From a checkpoint of a small image captioner: decoder norm layernorm_no_bias, 34.7 epochs.
Rows from block 4 of the image encoder of a small image captioner, named by matrix and row number. Rows with one number belong to one neuron. Each number is 50 + 15 x the weight over its row's rms, rounded and kept within 0 to 99. All counts start at 0.
Before each neuron's rows are labels from the 100 images, of 14848, where the neuron reaches its highest value: "peak on" is the class under the peak. Only what is clearly more common there than usual is listed. The data: rendered scenes of toy objects such as cars, trees, mugs and chairs.
# fc1: MLP up (encoder.blocks.4.mlp.fc1.weight, 288x96), inputs 0-95
# fc2: MLP down (encoder.blocks.4.mlp.fc2.weight, 96x288, transposed), outputs 0-95

peak on: mushroom
fc1.192:68 51 64 40 57 59 47 60 63 59 40 48 20 46 59 52 44 53 37 47 64 73 61 46 42 61 52 35 41 62 31 57 53 34 75 47 48 44 44 29 53 42 62 57 46 64 81 43 40 44 66 39 43 10 38 52 73 42 48 61 20 31 42 82 64 36 49 26 45 29 52 51 57 34 45 47 48 63 34 39 52 40 68 45 27 26 38 76 30 00 51 51 32 35 30 55
fc2.192:50 51 82 50 61 56 53 69 82 46 29 51 36 36 68 53 36 65 52 46 38 64 45 70 45 63 52 20 67 66 67 57 26 52 43 57 57 28 60 67 60 34 21 45 71 62 83 62 58 53 50 61 60 56 50 20 56 31 50 29 21 45 46 44 47 42 49 39 55 22 49 36 46 47 49 70 73 30 38 19 55 47 64 64 71 45 65 80 68 68 42 51 55 35 73 49

peak on: arch; house
fc1.80:58 57 36 44 48 51 31 54 47 63 21 49 42 44 67 39 57 60 73 58 28 75 48 54 33 23 17 68 33 38 60 56 59 53 66 28 68 42 67 35 49 57 42 60 35 46 25 35 71 35 61 80 61 44 52 58 62 36 21 66 49 39 45 46 67 48 45 44 42 68 63 30 39 18 47 23 47 54 70 38 39 42 45 73 37 68 35 67 65 27 64 80 52 38 43 30
fc2.80:52 54 60 51 36 61 42 66 65 26 75 74 44 31 63 48 52 54 86 46 45 30 49 51 47 72 65 22 80 60 53 50 46 50 51 47 39 82 61 56 44 76 63 36 34 33 47 61 42 48 44 25 63 56 44 58 40 70 60 62 32 62 54 56 49 14 58 87 44 47 41 30 40 70 52 40 44 29 67 48 50 34 53 13 67 53 70 52 41 62 57 53 67 53 18 62

peak on: tree
fc1.76:59 34 50 46 22 45 52 37 56 66 39 52 26 62 48 56 31 70 34 54 62 60 31 75 47 52 45 48 53 37 61 60 79 62 55 21 57 61 49 33 34 56 37 43 32 35 66 33 76 65 62 28 54 52 55 48 70 35 58 25 47 61 42 48 65 42 49 53 49 62 76 73 73 45 72 62 71 85 66 72 55 33 58 19 61 60 40 65 26 51 25 46 60 52 24 36
fc2.76:85 29 59 49 39 31 61 60 55 65 46 54 44 42 54 18 20 61 35 52 53 43 48 38 51 27 44 75 53 60 45 40 73 35 48 33 55 51 70 63 65 30 41 40 64 57 55 55 32 24 55 77 81 54 46 30 63 72 60 35 34 22 50 72 34 73 32 49 46 64 54 56 52 48 54 69 51 65 17 36 44 29 69 48 38 67 47 67 43 60 56 22 65 31 46 64

peak on: car
fc1.95:71 62 64 19 55 52 46 44 49 68 55 75 47 63 45 50 41 56 42 52 22 37 80 43 53 29 62 06 45 45 32 41 55 28 46 66 76 63 56 34 55 41 52 57 53 64 55 61 32 42 51 52 32 32 58 54 45 48 23 69 41 43 46 58 63 51 56 46 70 68 80 54 45 63 24 57 35 70 52 58 33 15 59 51 42 40 21 54 17 27 43 39 40 32 38 42
fc2.95:45 46 41 70 44 50 66 44 65 41 31 28 62 47 58 41 81 24 43 56 82 67 38 66 47 51 63 45 60 64 53 50 38 65 41 56 43 18 50 74 21 53 47 29 49 44 50 46 47 66 62 54 37 20 35 41 56 34 74 51 70 47 44 24 42 73 31 46 42 44 43 60 54 49 32 49 53 31 52 40 54 61 76 79 67 44 73 60 84 65 59 72 50 68 77 69

peak on: tree
fc1.1:77 36 43 39 56 53 64 47 54 33 43 48 46 52 58 29 57 65 37 40 44 38 56 52 53 47 65 51 40 60 26 51 21 20 74 70 74 36 57 59 55 32 35 60 42 43 37 59 50 21 58 65 35 27 50 49 79 39 62 35 41 54 33 74 55 59 22 46 23 40 64 67 42 31 52 58 55 56 77 60 43 44 64 35 55 25 40 97 26 55 46 60 56 52 43 19
fc2.1:28 73 48 44 70 29 40 38 71 63 46 65 32 62 53 69 28 56 33 54 63 29 23 32 74 52 44 72 58 70 58 48 56 42 45 41 59 55 39 66 49 33 40 53 36 50 60 52 43 47 51 60 58 56 63 28 69 75 58 28 25 41 27 75 39 50 46 63 24 50 33 70 70 51 87 61 31 57 68 31 51 68 58 18 51 56 53 60 42 31 62 31 56 43 25 45

peak on: snowman
fc1.159:43 11 41 39 54 71 57 21 47 36 39 35 51 42 45 41 90 53 52 43 55 43 49 52 34 26 55 57 43 39 31 60 30 50 82 72 49 33 56 44 28 32 57 74 67 62 56 27 59 51 39 59 24 28 69 24 40 22 52 50 37 56 39 68 49 52 43 45 37 40 66 51 74 32 50 48 57 67 39 60 46 41 56 39 37 44 29 69 43 49 42 54 29 76 61 16
fc2.159:55 77 32 34 66 43 56 52 25 51 42 78 34 76 24 73 64 47 60 45 39 32 72 69 66 52 52 29 39 41 55 31 36 68 59 57 37 49 38 41 43 59 41 24 42 70 46 75 58 39 50 32 28 40 33 77 48 63 62 73 34 25 42 60 42 36 67 54 52 58 53 36 45 63 55 67 44 39 74 39 64 54 74 53 50 24 63 45 53 62 53 64 24 85 64 45

peak on: truck; house
fc1.83:32 54 43 35 59 38 53 47 53 38 51 55 35 56 65 33 51 37 52 34 45 57 56 62 41 00 63 57 38 70 58 63 51 20 72 40 39 38 84 55 54 55 41 57 30 75 19 40 48 48 47 39 42 53 59 55 44 54 35 48 38 34 27 56 34 17 32 50 55 46 70 43 48 38 45 65 58 61 32 67 38 05 30 55 65 78 50 63 41 32 49 50 49 71 34 49
fc2.83:65 62 45 45 71 66 57 64 99 57 29 62 59 58 49 48 50 66 33 38 54 38 52 58 58 31 41 72 36 52 37 45 46 68 58 60 54 45 43 44 50 37 34 61 61 64 24 49 35 34 56 61 34 47 52 83 55 42 53 45 37 33 60 55 66 49 24 44 32 64 60 35 63 70 32 49 52 65 46 64 41 08 64 62 35 53 62 87 53 68 42 41 44 78 60 47

peak on: mushroom
fc1.266:75 44 46 28 44 66 65 44 43 48 29 50 49 80 56 38 58 49 34 24 48 33 54 51 44 35 53 86 32 55 36 41 41 60 58 53 50 34 52 64 49 19 59 54 35 68 44 58 69 34 62 75 60 48 30 73 66 41 40 51 12 14 17 79 64 51 32 52 48 60 65 44 53 38 58 50 66 50 62 55 44 38 61 62 28 69 51 88 64 50 65 61 44 49 48 58
fc2.266:41 59 75 69 25 21 35 20 83 38 54 51 38 44 67 41 29 53 68 79 51 44 48 62 54 71 35 24 58 46 49 48 47 54 52 55 50 70 58 48 40 56 38 45 48 64 28 62 63 46 50 41 47 72 39 42 50 28 54 49 72 77 63 49 62 52 84 49 41 53 36 77 36 41 55 33 49 16 77 59 50 23 51 46 65 26 37 17 50 39 34 51 52 50 35 49

peak on: mug
fc1.272:46 21 52 48 23 49 58 58 35 37 67 60 47 40 65 28 42 18 58 39 35 35 46 61 51 27 58 60 58 42 52 67 49 07 57 52 56 38 86 70 49 40 51 51 53 51 47 14 42 50 48 54 48 40 56 47 63 41 39 43 35 27 37 52 53 33 33 41 37 53 33 29 31 57 35 34 64 37 48 48 25 68 32 47 61 71 30 64 19 30 62 83 68 66 52 60
fc2.272:57 52 31 27 69 43 57 74 78 72 35 58 50 56 41 67 42 64 51 44 53 71 63 50 49 51 19 88 37 54 45 57 40 69 62 25 34 35 34 43 53 46 51 40 28 55 30 53 56 53 45 27 55 40 35 70 37 59 69 52 54 23 62 51 52 22 56 27 51 62 74 35 73 50 51 73 41 50 49 63 58 36 39 66 41 49 60 82 77 36 45 52 37 90 45 42

peak on: hammer
fc1.243:51 12 35 76 50 52 25 34 34 21 51 52 40 58 53 51 30 06 70 67 49 44 38 33 36 46 68 54 48 65 83 42 35 64 75 55 43 25 56 42 44 49 34 58 39 45 48 29 62 21 42 62 47 44 37 63 27 34 48 43 36 53 53 77 31 44 73 27 45 50 33 53 57 54 52 58 69 34 46 36 48 28 78 61 39 53 45 63 75 63 53 50 51 66 53 49
fc2.243:42 59 39 59 57 60 44 47 41 42 37 50 84 29 45 33 58 58 35 61 38 33 41 40 59 49 36 44 36 73 51 47 48 58 53 66 52 50 35 45 54 44 21 55 68 63 60 43 39 62 51 48 40 49 71 61 58 47 57 43 33 28 32 30 26 86 10 47 50 52 52 66 49 49 79 34 70 44 98 41 68 71 52 19 56 59 43 67 49 25 46 25 37 46 64 70

peak on: ladder
fc1.8:31 29 33 45 63 49 32 52 20 21 29 43 68 67 46 61 45 58 83 54 47 50 48 55 45 66 54 47 50 40 56 58 41 59 57 44 49 58 44 43 69 36 67 46 43 03 85 53 54 51 16 51 35 34 55 58 36 52 37 45 38 68 61 57 72 44 75 59 37 48 58 53 58 53 53 51 58 76 61 42 44 28 86 60 35 33 33 73 54 52 30 84 40 59 44 35
fc2.8:38 88 53 42 86 71 63 47 82 55 70 41 43 13 63 46 43 55 64 48 34 73 37 54 21 46 46 24 47 56 53 72 54 51 45 36 29 55 54 49 67 38 32 56 42 54 35 74 48 47 50 50 37 71 59 55 36 53 45 61 43 77 52 56 40 22 64 57 70 53 44 51 47 69 44 55 47 01 41 55 45 41 39 58 40 38 71 30 61 41 42 60 34 69 29 55

peak on: truck
fc1.24:59 48 46 66 14 61 61 70 40 12 44 53 73 30 57 46 72 32 67 53 57 66 51 51 48 58 70 55 61 66 61 47 52 41 68 48 54 30 46 44 26 51 86 22 28 52 60 34 59 49 65 48 50 41 39 57 48 61 65 65 47 38 20 42 63 29 19 31 37 53 34 67 45 63 10 59 53 30 65 53 48 61 48 77 46 53 46 68 48 30 66 66 62 50 46 66
fc2.24:57 64 35 46 78 33 64 33 38 55 54 59 61 48 49 31 77 41 61 41 38 65 29 60 89 23 28 54 53 56 34 54 70 56 44 59 54 46 44 60 56 55 41 64 55 31 22 56 44 60 40 51 49 61 41 84 24 57 56 35 73 43 55 69 68 77 47 46 46 89 40 30 49 43 59 31 37 63 69 66 25 44 52 51 51 53 45 41 23 69 81 67 40 38 43 55

peak on: sofa
fc1.49:58 48 31 54 27 39 50 77 69 34 56 33 57 57 42 16 65 55 55 60 34 47 50 43 66 16 61 75 37 55 55 35 44 15 56 60 60 44 62 44 47 55 53 34 34 63 02 50 51 39 58 46 36 44 44 38 61 52 53 50 44 21 22 60 35 39 26 31 41 45 37 36 15 45 44 53 44 13 62 55 41 51 38 51 73 58 47 65 39 35 43 71 68 60 42 56
fc2.49:48 61 41 46 47 74 72 50 90 44 54 79 45 50 48 46 41 44 22 15 51 56 49 45 36 16 32 62 49 72 50 63 40 53 49 29 22 53 58 70 38 32 44 65 36 49 52 46 32 48 27 79 56 53 57 55 27 61 44 43 48 26 67 64 38 55 36 63 43 58 61 51 63 54 49 61 44 64 27 49 42 45 50 64 40 75 67 91 64 59 68 62 50 86 47 54